config.yaml
arch: "xception"
model: "multi-label image tagger"
dataset: "rosettes with rotational symmetry"
train_examples: 97500
image_size: 48
crop_scale_min: 1
horizontal_flip: true
cutout: 0.4
norm: "batchnorm"
hidden_act: "mish"
depths: [4, 4, 4, 4]
kernel_size: 3
stem: "deep"
widths: [96, 160, 288, 512]
num_labels: 18
mixing: "mixup"
init: "torch_default"
residual_init: "none"
optimizer: "muon"
muon_scale: "match_rms_adamw"
learning_rate: 0.0071
momentum: 0.95
nesterov: true
orthogonalizer: "newton_schulz_5"
adamw_lr_other_params: 0.00095
max_grad_norm: 1.0
max_steps: 10900
batch_size: 128
epochs: 14.3
lr_schedule: "cosine"
final_lr_fraction: 0.1
warmup_steps: 540
weight_decay: 0.08
adamw_weight_decay_other_params: 0
Rows from block 3 of a small multi-label image tagger, named by matrix and row number. Rows with one number belong to one channel. Each number is 128 + 24 x the weight over its row's rms, rounded and kept within 0 to 255. All counts start at 0. Numbers have three digits each. After the name is the row's rms in percent of the matrix's.
After each channel's rows are labels from the 100 images, of 14976, where the channel reaches its highest value: "patch colour" is the nearest of a few named colours to the mean colour under the peak; "lies over" is the class under the peak. Only what is clearly more common there than usual is listed. The data: rosettes with rotational symmetry.
# convs1: first pointwise conv (model.blocks.3.convs.1.weight, 96x96x1x1), inputs 48-95
# convs3: second pointwise conv (model.blocks.3.convs.3.weight, 96x96x1x1, transposed), outputs 48-95

convs1.15 098:123129130098107104133158082085082114118160153118113098163094151129087193120140170130108145132121112139109088106127152156158112152104142129140123
convs3.15 095:150141110119167174098164163148129106160105145134178139087101120142127092105115186101117121120144143162144106106168123139108156105104137118132150
patch colour: grey
lies over: rosette

convs1.79 100:097077162114123080159156137136099154111163134169112136125141121126178121144113156120106154094071144120160134139114117135109104145112120133126115
convs3.79 098:124148146144135140115164151150148113148099131158122154176105142115140141147092143157148166152173135153126121138115092127146144116103135149157136
patch colour: brown
lies over: backdrop

convs1.83 100:119114148132161138069143150148140132100149101164083115140122160143154145085119136129120125126166109137171134124124143139155148143134120164133136
convs3.83 101:120132112115155150133132131148161131145123110138147134111135116114099145156097096098123086087147117127166148110094100155192089120142144173137110
patch colour: grey
lies over: backdrop

convs1.17 100:118137164153103106135143132133132111132132140118131146112131150101162152108114129161106152188098129109121132119108130088162119130119109085098147
convs3.17 097:134132092140139144083175142151121156114160121101141101104112126053136110159117129126104135081140138114135111154149115106119098149082117146131114
patch colour: grey
lies over: rosette

convs1.35 102:147119117138101154116144129152129103127124126110156131117138105067107107130157116157133153131117142115129119138180126130110131149108109129121128
convs3.35 099:144151115143131141106110129136147133105133146142125110138147139151098094156131097140136174131166075140124082175137109144049148148164137120114141
patch colour: black
lies over: backdrop

convs1.70 098:126128159114128127079134138127149109131127173162087120100139151088117105147099095074136108144124129146130115101074123150145137119124106084113125
convs3.70 102:142110090106102109157142138150128101101120051114099121157124142115150131102089140097124102151107103138079120096158117106110154126110115151104112
patch colour: brown
lies over: backdrop

convs1.8 093:104140086131131121120104103114126132134138124121110145132157140144137127123126183121122121134128101119146127178115133145161131128155112176143110
convs3.8 111:129133140097106144170129101182132128137143160134108159119122116141125157145099102124125154117107104133153068116066107173154127135121135143126116
patch colour: grey
lies over: backdrop

convs1.68 102:128125123129113181087143149161121104156129147091126105084135152101158133091128187140099109116135147087100112134116124153138157138146133117114158
convs3.68 095:143149088112124135088110122139157126122121111140104157143118124100159143170144138120083102101147081138133126111133091126103145139117130118135146
patch colour: green
lies over: rosette

convs1.95 103:120171131155143171142097110091139132131100161125156112113146109123089126125180118108108094137146121147111122142142128176106091167149113161143096
convs3.95 105:139064133096131163160176164124139098159134128149118116113155122121152129117098151092143136131143140138167142124131131113168153119117143158147161
patch colour: grey
lies over: backdrop

convs1.66 099:147163117108142119104125086112106100139138140151156108101140162088138131170136165120164130153153119142140103068125154137192166106147136111160155
convs3.66 109:103095118122169103157095140171170130155109135149132097106098140134132121125177184121094111108101103127163125105109137141142164088142130123142174
patch colour: grey
lies over: backdrop

convs1.86 099:151101119134133129133116121137140102103169092143116174125108125104133102133088143139132141191193099127140155090122122141135125142157141093112165
convs3.86 100:144123138162105123113161116128177136152147121129136115153187116129174147140111131138105128135177156127195118142155149124179115110139135134139132
patch colour: brown
lies over: backdrop

convs1.38 104:108163082150110117135114132162129096153148117133150133123156177125163139156137102074102120107123141131152177082108119168141114112125146153133157
convs3.38 114:160135139145159122141190165141111141120161126168159118131119118109142173122129092084104121157132113133150185142093157134108159169161136156159160
patch colour: pink
lies over: backdrop